config.toml
model = "sound classifier"
dataset = "synthesised sound scenes: up to three everyday sounds over a background"
train_examples = 26041
gain_aug_db = 10
n_mels = 80
hop_length = 160
input = "mfcc"
spec_augment = true
win_length = 400
targets = ["background"]
num_classes = 15
arch = "conformer"
norm = "layernorm"
hidden_act = "gelu"
mlp_ratio = 2
head_dim = 32
fused_qkv = true
qk_norm = false
inner_norm = false
drop_path = 0.05
subsampling = 4
layers = 6
width = 128
positions = "sincos"
kernel_size = 9
loss = "cross_entropy"
head_dropout = 0.1
init = "kaiming_normal"
residual_init = "none"
optimizer = "ademamix"
learning_rate = 0.00065
beta1 = 0.9
beta2 = 0.999
eps = 1e-08
beta3 = 0.9995
alpha = 2
sam_rho = 0.1
max_steps = 10200
batch_size = 128
epochs = 50.1
lr_schedule = "step"
warmup_steps = 200
weight_decay = 0.4
Rows from block 2 of a small sound classifier, named by matrix and row number. Rows with one number belong to one neuron. Each number is 128 + 24 x the weight over its row's rms, rounded and kept within 0 to 255. All counts start at 0. Numbers have three digits each.
After each neuron's rows are labels from the 100 clips, of 14976, where the neuron reaches its highest value: "top examples" is what is common among them. Only what is clearly more common there than usual is listed. The data: synthesised sound scenes: up to three everyday sounds over a background.
# fc1: second MLP up (model.blocks.2.mlp.fc1.weight, 256x128), inputs 0-127
# fc2: second MLP down (model.blocks.2.mlp.fc2.weight, 128x256, transposed), outputs 0-127

fc1.68:161127122114133122121142140097155131071140213169117101144100164181146082156111132087120155125112146104103105162122121133148161118156096116150146130160152130116152124201112152097106109100133178146139107104141111123129116130135094127102132140137149156103125106112103123108119137123110125117121121118111117189140106130146130153112086123148134105155114109136112102124164132086136116145162
fc2.68:116110131146088123111116088157118148135147115129180148108169108107116120162088117145099121154110132138119104117132140111103085121150157159098114150104127076159160106093131096134158144103101111106118155152103128107111148117094105106163188131162141129153095119119131166143147128134090145126127140135179113138116150103140127134160118125117126124082139149113112140110180140150071069110129
top examples: typing; white noise

fc1.170:179183125132111125125124136124156165137169112129090151119130099162075135158132112087091136116118100091098190111149101124167111169136134107100098160088111120144111145089145107141146124135105101115134133151118114090165073145117118123132093155142146150095131134101099103164126130124109129127156074160122106165122135123157131106161127157122121119107122103122143117162147131126112127157112
fc2.170:100140107119109150145083116107105146104132082146101123114144126108162169107141109075132127089133124152117118138163115121088162111162122115146095103115123161149131168161185101103154085095141134143092137127132104174124128113148116088137158124148113127131183119163149123154125111153123140158112144116160125176162121095108161113093128111126105150139099112112113126128158158142133128161083
top examples: clock ticking

fc1.0:121154122146128121154093171149176159136133159136103123120155097138129092116183075090130142134073131149111172147107115119139106153152151114124125146088161140129126155121158114149182154099127119124087118132130106111132083169126087123148091150127130139131136144162119141150144129144116149074119119157082127100149126151135114122132141127152141156105117114093121142143087166112115124076101
fc2.0:146122146115084104110120105148161135131118084142169111162147141139134095135143098158116107127167109124101167168094094144124148124186092086084106147116170080113125115149116156097143158101092132110137092141112145133138130135127097123116192134099156152159125181142142103120105147143108115110135140143142114111166069131126094120121109136121101132119110157147137156105138151121148112126112
top examples: clock ticking

fc1.59:154136094128165118125129141126118143133113113116124116126103135131138120121164143124152120163129126115069120156080176175157130121145176132114115163106103082129112197135119169113110102111118128128107151157117100099114128148130079163118158159163143167098121091158081153141176158100107120089121154111117144123128090149096131117102149119144136132158147157113175131119113138123155132132109
fc2.59:123165139165098143160140154146112112114134156123093125135151083135153146075096116120109167092116120162144122150154146128118100157163136139168134100168111139117140108109134138141113102149124175127133104118102134156150164114119127106134117095116105105180138087061121117130112091158091134139108122129143109081131142106097109115128112106159097104118135102151080130108168181117145137141117
top examples: helicopter

fc1.157:156137120158169102103129106151106136119150129114128132099194125169146135117128116147153105095122159099166112118105159143135129138133149142064119122114143131170134161136109161167126201094103120150141142135129144077117128098167095133170094146150135139150134128146139103123113091103111124113106154133088094155117094148130083150123140132133139116109103150146144121100159172097124118155140
fc2.157:087151147121124164147105135141117110112134135171125138153100136104117176097129146108169148115168119145134127163144095109099148149126130140164092096160121153107162079131158117121132074113129150151099125139115121187151117169142144114120146096129103128156108094120108171123161169163155156159117118134163136145152161077111117094136159097142101137159154126120092134113120116148108123152125
top examples: typing

fc1.223:162142116165163083133107126112129157091156117124100155117154111123097122099124140101091110103109165136138167108139150092136131169117138143117142123111116113169147169139088119148128170134097098146146143113106146112160045112149096139127103134145123113138152135148157104178134090102110140095127112159110117130106132166151104091156094146153127111128093133104117125135156133100147147164105
fc2.223:126133101093149144149083156137120090093113111117122129107154107142131161129157146109155132110101118091146180141132112159130121133142151149103118083137125137154139129104155128126106107129121147123133085128095101126103161129113166149113073062157113154159139089130080129154145143153155130147116130143128111131147175130123147146140127083138153142155117094147134168091081148092159106157093
top examples: electric buzz

fc1.70:140130136098101086123134077144142145147177133120111148107135123155084154146140103165119136131101135120141112095135139106147144181115139116108079147092119116176098168146124157125154128121109124101115106123084127124109124141161120132138105086119146153092106152117125113117103106135124145090155138126131114153114109137142099158161117190101176168080108139097162120107109122138112183110118
fc2.70:105111111167153124116138150143116138140078145146167131147129116123136128155128168138127108128130105138118122107151126107111111113094126136145159097157082126123137089104156100167089128149167144112159098101124188152115148119098152109141125164079077106148090103112156135122119140119125090134110129143110170131160173141147123154085131080116101107149132155177084153130137107145134160142129
top examples: applause

fc1.211:155130153146113069150114129132121159156136158149102140119072120156113095137143095145101097121113147112103181120125149118177120137151151113117094159115141128118089156089095161120126112120131114138098118118121080077141101152104101128157090143148159172142127140131145095125135139134123129141144105121071154141108132132156132116156145182127165143113159104099145135104163158095101140122105
fc2.211:112116134143117149129111078158162140102104147163143107124144105083129085134144125160164104152097139102169168140101148054099128143126149102130141148126170106114117122147105113125170144115159156108161131123101130151082171121122129143138166118144159104136162128121160108103108163136139138078131126091127162176161164145117105135137125156141124113115099124107102120140167150132129142113101
top examples: engine

fc1.28:146147128155136117154138130148076139158126138106142127140124125189121092129139090163151160119124136095115143173113133182112118144166201133110129124119156147137135143111076109088118180174120108113114128147092100109112084134104093136157149139122104179149112114098091160113111115101128103125118111156113142101119089126150092123115143131138154137123134112097111153132100136100125162115125
fc2.28:142158149112142155139146161141135099138118113169129127111115123085160141112113099064094125119120119176174088150142116090115141126093117117149082123141138176151148111128160133120142077131134159131125069122179152126113152130147157101134159151127130092126135111145141136118085131167103126120147137135117136126142151127066121114127108124138092124156133130122090125111177110153113116183104
top examples: clock ticking

fc1.56:149134145152141115105127120128132135148131117086134161096099082134045182142126122114152133135168117118135156118142102122132116126139149127098117145116116087150100136123097128141105177119121122102138162132140130096197097145160088163124117124158130122158131118088116139141121126152107132118152117136135161173093126102135097112193119109110126125144114090180117111168145105142140129168119
fc2.56:128125126141140144154118148113118148119111173118161095177160121127182161118096165131164109113124145133137112133130116126106138148141122148135117088187137132121149104139127086124157097120119166164105099102136149148103162107067098073121160133080088125122141170128136121115150157144124124132083158100094144128159112136100105156101153108145118126129135179128127133091114164105137155139134
top examples: applause; reverberation; text has "room"; text has "reverberant"

fc1.62:170141151162163125112124127128177149125161145143145154074110128136096159107148158094094107120120148122142150104108120142138081174126186093109069127089139136159111132115133121184100140107139105114113108155137109056147103163146133149165088119125127158133138099134124135163111137104116157142128111159111128122117142149145106160155113148113111107109158100126139154126117137143148096126124
fc2.62:148135118128163112136094132127135133151168121139175108117129153071152113114134129086133120107131157096098157095127149129115173145132105126142109114094094093143147157137113151160136105097108116171142147122123129146149100113095090124134169137127113157092097148155108189148121095106123114123130144097124099115142083185160154164100133116106136108193137162106113102128141131127118121112101
top examples: stream

fc1.118:150127121163172138144119107136157135116129131113165140088129114148107104104150100103124135100070113110106147117106108127164116185142157132097127132091142127158108170085095100148154145145124119102130097137152146056129097163165105120140086128123134142137120110129160142198103144127113137101148140131112119111130084146125130186139166124125122116118134128083119152103144146106145105112150
fc2.118:123146117090105123125125141116125128148146115152151091150114130136134099107127116132159118131160147095095129104108121148107176112154086133113143158114109080113154107166117152120155153128096092160143139157137149197098131094112105086111173146163116142091147149124129100115156148128139130138167156118142112117150105148123156147087100100080113166190110154109121111150106155150134123152112
top examples: clock ticking

fc1.101:120135101122134095113154158144124132134125130137134124132100156155124092095152089133182142146123183105088128108102150130144129120163144114121098176131122084126119127153104160142115167122130108131117144123142108085081105138130090133157140140151137141079126112096106137140116115081106119129138144147086161151104091167107127104117167104170185140122111132109182138128143178103116118138103
fc2.101:140216173139108143137136116145118127112105175133091104099147073097157181105124145124126159106125120167129091122186153127122116180132142158152134126156124141155147129103115153124121080159142164123121139154127111153126119094112127113148091152104132131179139155121132128122085115139099114140120117115149106117123154107090098110128174120112142131106132136150139130123158145161137155109105
top examples: helicopter

fc1.250:120145131138116099112128129106148170132163150131122106096117157161087152103140071125151120132098132104111192119101115099144110147122136093114102146113192127145114146140130114123148150123124090153104150115091136089116128138140088137154093122140115128195126121072153134124134129157120110134103125138069113119127067153141081119148134116108141136097149144107099150112141150087104119129121
fc2.250:108093149095131122134112100142132123103139125147097155119165115122146103142127105103130117144127099194131125169131152082084097122119119111138112105178107088155130109114144134114130133124141167093105110136149146122126150125136136152190112120158116106146110111133171122131081128130122103087100125140159131192171167100114135159150149120131107146116133135143093152149184152124105096124084
top examples: engine

fc1.52:169118110097152123122145120116155154126158169122139174129127112117108094129134129134119126128119156139096144123153084114140098161113136124098055130154142158134105135105117111148127137126104123111143151107089099091108152182113138094153090134152104129112119114138141122141107128136147137134152096127124113146050140133128130142192153155075174149074096129151144144109165139133137150149127
fc2.52:126151124137097158157096149148108106101102094097086124118164085121140162128087111089136140094122097160138106142134167128139179127133113151149144119098155137123169101142170166137121100166143144151135106110135146154161104114160135104117123090128105120162151104120109118141102103149067147135090134133144105139157115102110101122112093096181109104123106115128092117132151130150107156144104
top examples: applause; crying baby; background: waves

fc1.193:164124112141162113080183127140171114128123148102135143118121114135115112112140097145145116145060158113093089136072132146126132114074175122128117173136144095153113148162100151131124133117149113119125149164132104079104131145171107129126137119157125129153132115134112153124145088151116091077090175129132143125098116154143136110126106123163134102126136140128175135120135095119165170116136
fc2.193:144145119137109145135169163150093144119118120113104107107084088146149161109107109104126158099121091142137130116108098166143098147141130151083166131123074124124180140119152134163125123107106125123124139166134150142141122102118106136160112127101091117132155069155110125133123088110142081138143146159139160124112122113175173115142130101108171129107098091136124127148185119118179130152121
top examples: helicopter

fc1.129:143150090133100142129146114139145144119115112093111179128095126203139115148125136127139131142137126072121118102100131148148151126120113128101092168106104110146099170099132116113122095099146154119140155119183118073137090130127111126141113156133104147135133090104081134132159121103096080140133118108115133144147095153142126139123127127156119142134112091123203167150125152116148168155109
fc2.129:119163135116117132147111131107069132103105124117078090122147105098167149082106131134098154122125119160123110153147147107142122158117124128169142119130145152124169091114162104120114078134146131138105108127092116179169108104147149085138137082117102114160172088119129151140134074139086147148107123160162145134112149075105141112139137122124154116119135116149105145115152125116146106169105
top examples: helicopter

fc1.105:150122135179132106149168141091106140142127143120140109129158074181097086168166129164111126099122145080131129125147127131199107131128166138126096156112120121151075143142108163123128166159139101117096118115140122115144080124104124128136083153187125137130155119132134128174150112096116134135128128113111153104143108108155125101141115136145138144128122096146099077105145146118146138149154
fc2.105:089143115110139150157134100158109103142104081114134138151114159090128146117133137084168109152135161117114131114089124113140132168146127133137119114156116105092121122110127100142122084078085151131130161155148112097101158140132120125126172137128163147146149162144112131160120181150121111156118127111174139192101146133101153124164157129078158114154075160134125121143156121101122116121152
top examples: electric buzz; muffled (low-pass)

fc1.12:150109138133145088120126145128109115122120147119148089097166110177112124119097175132101117137173150116102119172122109118110154093141150152096146139175142143163092148136090122141100137120127111159143163135145156121177122139084133174122150153143138143188137133143143194101126151119076111092105165128130148126132116117117098090104130091114110143124124138112122129110078133135137121166135
fc2.12:164154121107163136120135109163090134138126057164110126138115132117137198121108086121135084146143132153134115144113099166108093121162159145123104084150098138165151120145140146112140164148106137107128064127153116126113128159152133150135174127122115121111102082159131124134138137119124136107170116137129144061084124152094123113141142129135102127158144095118131156107136133136088111112111
top examples: vacuum cleaner; crickets

fc1.240:118114122134147102083127115108123084101112180132162156112092159124146173110097133122116109145129143159112120103148104125102128127175115088131115137134146049151151134112101124139149135138151124153165124147169124112183137129102123132168097125148154151138123081095143107068145146197120127103090138126138117132124090149110099134133135113111099122157135127130130126141140096136157160101123
fc2.240:125138166107119113150091181163127125136128117129114113111149079151126162120131125089144128113096089112156135131132153126157121130094129126121110118133174158120123113177152114126105077155138162135149091125107130133153088111142140155115125110135147133165143143127135094145098067143084128164095131157117105117151143081115140137117121142089182126059146131134141163142172139110129162144130
top examples: applause; waves

fc1.67:104153118126103130121115169133127080106113116135162089108101144109161119111095147112136127126131121107046109141058098124139109135146159127116115115110136151132134157133088131162104139104143150143139112091122106145138093119125057131125146120154089143184129152134136150114150108101133151088151133108095110086134154091114147115139105152115129124109149119157107105110151078093125134109122
fc2.67:149095123142140111109101090094104115104163151154152113118126111130072108123116103155076149140109128097141108127164160044124106140152156145117130151089129072118151160143109138135149155115115108083132127162126172100140148126068142152127113179154132106170099116151120101144149142115107105116163123116100140149099131154151124136137134094134137121125134135147132134126119129098122136175121
top examples: stream

fc1.128:160117116151125104134141171146123109138104111086102180097157094141109140148177062117132160121091118112133118125127079120138113135152150148137071149104139134144122169153108113120113160136126132133090127143113120112157106169157085139109126112146115140110144162139116112145161117132115109103113120125177157176106106118148146120097096133104151119139172115110190146118141154104135110154102
fc2.128:136164143123128155153158150152120147128102129119101158112137142127153153113072133083138189144134123170130115145119120119136129145183133145181154091145109121136122132085151120147133091148155173135107087115120118147159135125151125066097097137114103123149166089098113109146122127189114139105135118142122080114130166100114146119158111096137119119118135096159088151126144104131135142160142
top examples: helicopter

fc1.21:114149111133104084130119137191106134117134122112107157087067150135136128144131098123118137127140150084095166105110128161150142101147154132082131107151133128135118153132127148112125152066164127129149141141106158092127155128127083163135132154152151182157156139120095143129126159173088095097114134098168082099122102156108094125123116133144109129126144150107116142162114095143130156115136
fc2.21:117177140105121148127122132120122115099130140137161115108149142144142183111121139127092140104159080149099106177150130086124153149104088130134116129126145131125171147158154130110094097142135132115150119133139104177154114107150160122106136082121051132134109127099155136146137083130100169142120137130119153152133182096106112147119154124154108141102119126134096118123171146119161083159093
top examples: vacuum cleaner

fc1.41:136133111147118077134092108105113135145126119140137126136101109087089119149123103088153084171116135131105123134108149137140117159150107125135151159100137086144126141148068162145139132121121157144129154162147111095141139127162088145144141154153181145139157136117129135135095109112126071099062122101132123160137077125130152091098102159141144139128144117095173128122135145125127186119106
fc2.41:160143135137124100118123137125158128106157112139123112091113136137118089154124118141098091139138100119133157109167168137163163144138139130105114171099151127197097172131126161153147146105080086130136139086135124067127114138133146180148079131142103133124107137143131150105100110121130093117161128102112121122132086158136119132126137106130114118111059094134130120144121188113106105106118
top examples: vacuum cleaner

fc1.197:141160137170191139157140112110115164123101109124105133112102097149118095111141169121135109144132146088123147143127127138140122122129163088104127145112180094141143164094089129117129154135111114149100133138105168103143064131162100118111134166119171163139164123139113100144116138146111128113125101157097166117126080152120098135089160104145117108133082139096140144109068129123130142133130
fc2.197:131137126115133162122155131133123162114154115126124110140162140085166131096132113095129146116113089123110134112108141085096128128122137131105131177112128121164095122199179106136106115135177135122128129126115120121203127079121136134162126151101134128123171135147178145081132078129134128097129151129158101151160160116120116131130127107128127143149127137163121143130197169133164093121123
top examples: clock ticking; reverberation; text has "reverberant"

fc1.248:172140116133150131123127142094135117122143143128130123135136092180119100157153107132153130128103121147099095108127110199164116150131171142084131186102124131146126139157108130112117140130132118110117148118146094076132118159100120155150056143146148115083130114124104127143113118119155124102140107119114162151093064142129122141121094150141127098114108091149190110128171123124156153125133
fc2.248:110132122151102099096166158142116147153110147128145130107093096113120096158132101117092116134128113157120073123103172139118134125119149107121156184112138143103153122103145110131119165144109149093118142166164165087140104122118129142158167138111146155172150157112125120123117121107120108132140114145135133168098105080162208131121150101107147093084129113153138111144166100152134141135153
top examples: applause

fc1.207:129108108118134094122103144135168124128173116123120093135158091139112102132167097099136140123114121117093170136122126122166109174145116135128116135095143140165130154113099122153154134126127107106130107148130121123149072147159083123146093146124148105117127102142144109159122106080130130076141081139100089146113107138137103161153140146123108131115105133070160143103116209095138142153100
fc2.207:130132147124123144124114117135155174112149135134153105179141141169164136114135110162141159140122056164132149140170085135133137135155141134113051149151140093137139140106135133104182091139138103147114132106129084176121153115097145109137127125130100128154113121139132140114124126133101132145142131128162118122177134116118099126113121086132074170144119150096127163104090144144170118155098
top examples: typing

fc1.38:134138090133158125117132117157104129113120138092145104105120125166150155142136141157142151120142127075129153132101152161124113129129142129083130134123130081104139152123107138111126131094138127111120137182102144058139115097150117139084132152116193170115141140132100144093113116104084125122097169175136102127099080173109060143127135096149121122138122138133136132149127090134133162106120
fc2.38:153152150123093144141105137118136154090158125143128152104142148156125155106125128132088134107111117177129095167148071131088155132126123131132104100093161169132187123118176115111105082134145135135126122093132102167137128097169149116127115055176078112129132105106131144125138120150099153163123124127150154099163133097111115108127119138129109141098136129111094140119146167133136136159107
top examples: vacuum cleaner; helicopter

fc1.246:148152110163155135135139139129154140152167143131109170070082132152125120124132116134109132117120145126111134128126132185163120123109130069132109135139137161129064129089100111152112103129172100099120127105118133086120101130107110148145135140123155175197131145113118135082106149197100116098128131103106143137139137098146103093161124120136154107077142131142112121132134105136153098127133
fc2.246:076098123126154137115115089135121114072119121122136092131152173138146092111115124108099131142104138106126127148138113051111130139147089127153154122144147102149132160135158136128150143134162133152138121137122116180117134151102173131109095099153101095115130161152155136147118109099166113137140149121127124125171128151151106176116152163152149149117116153102103117103097174118107098119066
top examples: reverberation; text has "room"; text has "reverberant"; crickets

fc1.161:169158131132151127140100141151137159120117124092118126119131102158134103120182094128118113104114130094080192122121124160175155147156136120101094136111154118125122139128104102120133129125108099146082109115131164095126140140094110129155117148117115187131104139146115170138118172099088113118153087106095160139164100114173080125122135105133098126143107147085101167152104137119129119119117
fc2.161:127189163102117152180146143118123106127131120153152125143159121109141164115105098113152081115113111145101089159112110137098182130151078093126115139125131132160181084147111154102123092125160127134120139143101109146176125128156093088156169162122127114111153120121150142118077133131151150115119132143143124139132100094094139112155149122161100150129118125109094105135180148139119132149143
top examples: clock ticking

fc1.79:159125133156130092147110106086118125135159108139131137131104135120066132111159122120145103115112163119138154130120172125124139133142120127140113162079117083155120172115093172162121151128113119124151152126131093119118082161159094130130082132181147117112135131148142105159112126106120111116149129110125114144132105085186108121137092200151156143143142104073141143143109158116148133150107
fc2.79:105173101148124140113132136099130079102178128108136140061147122117135140128123107152144172141150159114170142123135122123110116137117136143080141135121172115155101169118139132130137135181141121131153108115119152083162158133125094193132089122148099134135114130164112135134097123118083116101165151137114138098144097167138122130087134093143101126116073110159144129120117119120165118161115
top examples: vacuum cleaner

fc1.136:141123131152152136121113129141120085131134148119174116069134107124123079094121162162123151129113201113150135119085122174109123102163140134094131100149125127132101157144126157108094148110137120141110116119144114131129162150107107126106148126137138161149136114154142116097157141166088094068106171116155142104140094104098092141114142095115099106145141142160127185131118134158141147161132
fc2.136:124164160085112174164118175125114112134120111131111114130139113115139156112113130114108152126116075159120107125131155078129145142115101128169106122112149137089168066119135120125116088150141156123107110135120140166172075138170147104096139091113114104133149106094130150127126097138103145143127108145139152140098177093127116098140124136173167141119133083092100129102163122151134149137132
top examples: reverberation; text has "room"; text has "reverberant"; stream

fc1.192:163133108127186117086115125155142130146137145089191137103094103139129144080127102113132076119124160139092136098125130153148101149113177112123087129141112103153103163161106147159142149109126117095115128107101090057115131137097119160146116120140137138129117123155114147141119085117158136114106153170128102113135092132120120139120145175142114158103155117129160142116163164128123153102109
fc2.192:137188146124071131175155172119111137133138137148099127107112111109153174091102117110114151140122116131122129144111147111121159141147098089130106130104144090119217087081139147118136085114145147113119117146101165159133116098123115120110142113098116134149115122115076161158136092125106102163146117167144120148111149142135094116115143106153138146095150102099129118121134120149153124154103
top examples: stream

fc1.189:146134184141098091159128092129148115104151091135111118125102094137099144142150106114136095136131134123136144122104119112166116135149139121130125152056154089112133173101083177175134144143109125125148114160133113086137091126149116103110143195170174144139137129126143103158125082103123132063110114109115100158119103111158135112122125156124120100130132107128132119123124124105163111124106
fc2.189:104145058119124152131117117104101101082140126141094115101133146072153103126157124150096132138139124096141147122135174103130161141129147132111150126069171134182084156119128158103127164128115117124126168097119084102180133125161138138130081111158132127135112113169113114158144116127135128111148128137153140133125113149123117103085127111152145124148085113131145161097128118093167097150140
top examples: electric buzz; reverberation; text has "reverberant"

fc1.214:151126134110116105129128104139143148101149123134133143154101111139073150102121124093117111138128127138089153125126098126133105145164194106094133183089146110158125147088113167165167142114157115098138152164107108106100129142117132135108106111168167135107150094130128098129105071106149133083148116103106144140133107133168158123142153135141120141129098083103187101121138123130155144129094
fc2.214:114153133125085143159172160123105097139136129120075123113134094114173149140112126118110156121122121153143119145094172111128149151086112137117151118100146161129141088129167106109150114156134163096098118118111164143133109129175141099098140077120072102162129106127119126142126098153111137152134120186195140159116147097138139104103132125144144135096115118135118146113160113129149118184125
top examples: electric buzz; muffled (low-pass)

fc1.8:147135103160139079116144154123119092143117128098131086139134112157105158150137064087150124118126148121151117138123162129142109158077159117094090133136097113125075155133106151171155128136103131110105154115143120084110115149129114109122084173102116163137124149115062095108132165143120156150118153130151141105089117140173129154131101164103150138138170127119134107136150143138123106110121
fc2.8:134131103110151088139131071149132136089097112160133147112138173135139129113108112093106124095115091107146151133147066171125132145189125103108126120131096060088122128111101163132141126121130175103133152155146119126140114154139105132124085134144106152117120078128155118152131101135110112118147137152076091101139115095127149145123111136123116099110108095165125107152121129112106168099151
top examples: helicopter; thin (high-pass)

fc1.242:147120145173124146119141110105180131138115130136112169139149113153070154120123112162090130130125117119115143146147103101131119149132108097137103146089142115123112128096096086142128152142151114099137118145063154081118101154118099130149084106142144175128147124108111149123121135156121124111162136146133114152078119111186118129168103160086151109111112152123163145145157108125166167172124
fc2.242:102131063171161138117108124092064146101109150081166119099149105123116119113100111094135103110098142121147115129151141101123139130140133167105169099121121116161115155136150140131157151156134121127146116060146121124121126115113142096172111142127122112106152122162151097159136108102160095138117093153113114144165129115140127126104154108171141134169102155141103135142100134126146093173095
top examples: applause

fc1.194:107116100134159090144139114120146131139129127160088129146117133091147146145114108107118155125138152174121128140111171112150075145155166104109143134104126129138124143071144089147091118158131115116158146130120106144147115125125120118139123118168134120127112128088138096062107148160129131136098134122174076136129088090087189157140123155128089134113098125147157172109145130160168124155108
fc2.194:138135136133105170140120150117126153108123143123137130121142078133096166139114149135117126126090071128126140144158148073132131111147114125148126133143175158106153082164162143110122101135097137117099124109110130167133094133169185114091159095083103118152126086114128158154143090119103115143121099170163179111116152102113108110141124097127122127138148108113097102096169130139126123153088
top examples: applause

fc1.117:165132133122149083113108152159118129101133114121116098177141116176124082127126098102126127130147154103116140164109171136160126139156175142093149150159131087135135164128130147122130138133129134117136173123122095096158048136150139160077134171137124164120121115117146134145205081099127105096114121132120114138114128139127114108137088136160079150110139124132137141129136117133126110144151
fc2.117:152119137100141152157126120138132109162146134150155117120128093105130182119094157173118114107125154105156085091133108157104136148135113199118091101144130140134143154138122107145103143129103083125142113092141129151103194139099140125139154058148101137128099106121143173175091145136113122170164108126148141094115121154120132124148126083108141121150109121122098124139114150118129095150141
top examples: typing; stream

fc1.241:144143110150143115135131134097125124126119080144122148130119085151098119107109140128096098124118130073115190103126141092181134153138179123105104145070141086138103151108119143148129153123146115116151153136125097066129105135130111135132134125177159151151191121123131088185125070120117118130126122105122113174152132149133121107115146140118144120147094084129102097133134127110145119139112
fc2.241:104153133111140152141105155099109116126104120103121096139119116122128139164158146139139143129068121119121152128108136122117107133110185135088147137115151150145116136116138113123101119117100081101149110123093100088157127116115198124101106125112115141130156122153121121152117143137180135143133116133163139145096142155115171132122159061087161106193078090129104156120119121127166099141151
top examples: electric buzz

fc1.181:121124129103100101125149143105133130157173126130110153133145108201102140116154111088127128094116141153127124131155132106149118161133108166112081134069132135166126135119141176157139136159104123121119136089135111133119105154106106132142068107136151117120133090137126080154107120108132140118149125103101114173149155102151122154143124195111152134088109105084179118112118166125107130118114
fc2.181:107127167089130150129138165103113107123158125157150117161128142095146175075099123148116163133148123106162164133104158089110161126116125136170135119134135100113134070101118111122134130166116149147092138106097155160140124124157163085096168128088110097155115072116125157119134141140117153124127112157142120088138165151110101125131180145164124128134140154104133133100121112123115111175108
top examples: typing

fc1.183:139132158113128126075111121134132124118131135118160078090103160183124174107132147127155126145122112113106148100119122156157135125152136102127132122159138117117176192140100125129117152095158104160159143188118122117142124083135119130147118106139095143160135117088127133088148149146113135129121147076139085133109132129112090122127127129149112072134108128151158118117085092171164168105120
fc2.183:151162168116123149154123156105115133135136143139100136111126082114119163140120114127112137115122099160139102141122158069128123101104111122157151111107145155096131074193109134134120109126136145114107099126100121128184080110128158109110153134127140123139145108097117140144136107131108163124130107171147171136110150061160154113138143146126162138075175111105114155093164138128115117158099
top examples: stream

fc1.187:149109129135110118151130132087159124136144130125142153112083081105118122102143157174134102157120162104063162114091128133126089110110148077151111155089126101119097182139095143130108111119130127107155125163122090108115151153107090123111136118131174158132157112127137089119130101137148151097159093114179129138122151129136141158126143186134152110131145098125141135127098102141173127132099
fc2.187:105113121090124144129137092102141115107103161106107135107139139122161119100150120154102176120116138113178157155128092136090143138151172133103159067148181148156132156119122122099171132167130140127146091136099138148135144096129121094128099108117108107154141093191113080163140119155134151138116111188134156145131135130123133099131131111152124126119111097104137156092111106119144097163135
top examples: electric buzz; muffled (low-pass)

fc1.166:147108112154153105111094142148114109125107147134176111081137155142145109088140131154130128146135155113119114152093159178105153087139147125113140112152151103137126144118079150114092185141139097126132137129118143098099162103152099169123168129122108155186130131133118137103154112132101111131083161167107128136120080141125069114085121110137152107148121152139121135135092139141148163170122
fc2.166:152152148114127131143120151104104115132148133141156165089129098107121150127109099128157156133130142135152139112161107094118123162141098129185128072109123146157164093129104115106147092130144124126086110118128150145143127184130132124121114106097102112105128063074116155148113110183135133085151149120138129088110161112150159116167160146172101118159126130124098137129167105133120154149111
top examples: stream; vacuum cleaner

fc1.196:132161097120152105129139128100133134129130157108066156138114102162122112134159133121104114093097130128112167099149132140154125154105135157132091153093135116166088126116148171147148136097087121070108117102151136053100101147131134129141103145139130152107117085140125092163122111114131126103175105143114141122127091127146141128113128165127128108113127092106166097096161157088138121090111
fc2.196:142155130116093164184145148082105144138139118115108108151129093100168161088113151116119138117147092146098099139114127089136161113132095113147129121100141139088162096122147130121112073141134127147098153132088129175166098118130138106113164101101124109152159106108099141128170097131102133142123138153177141133110150095132155124111171131122147140119138129110108137115162155131156108193108
top examples: helicopter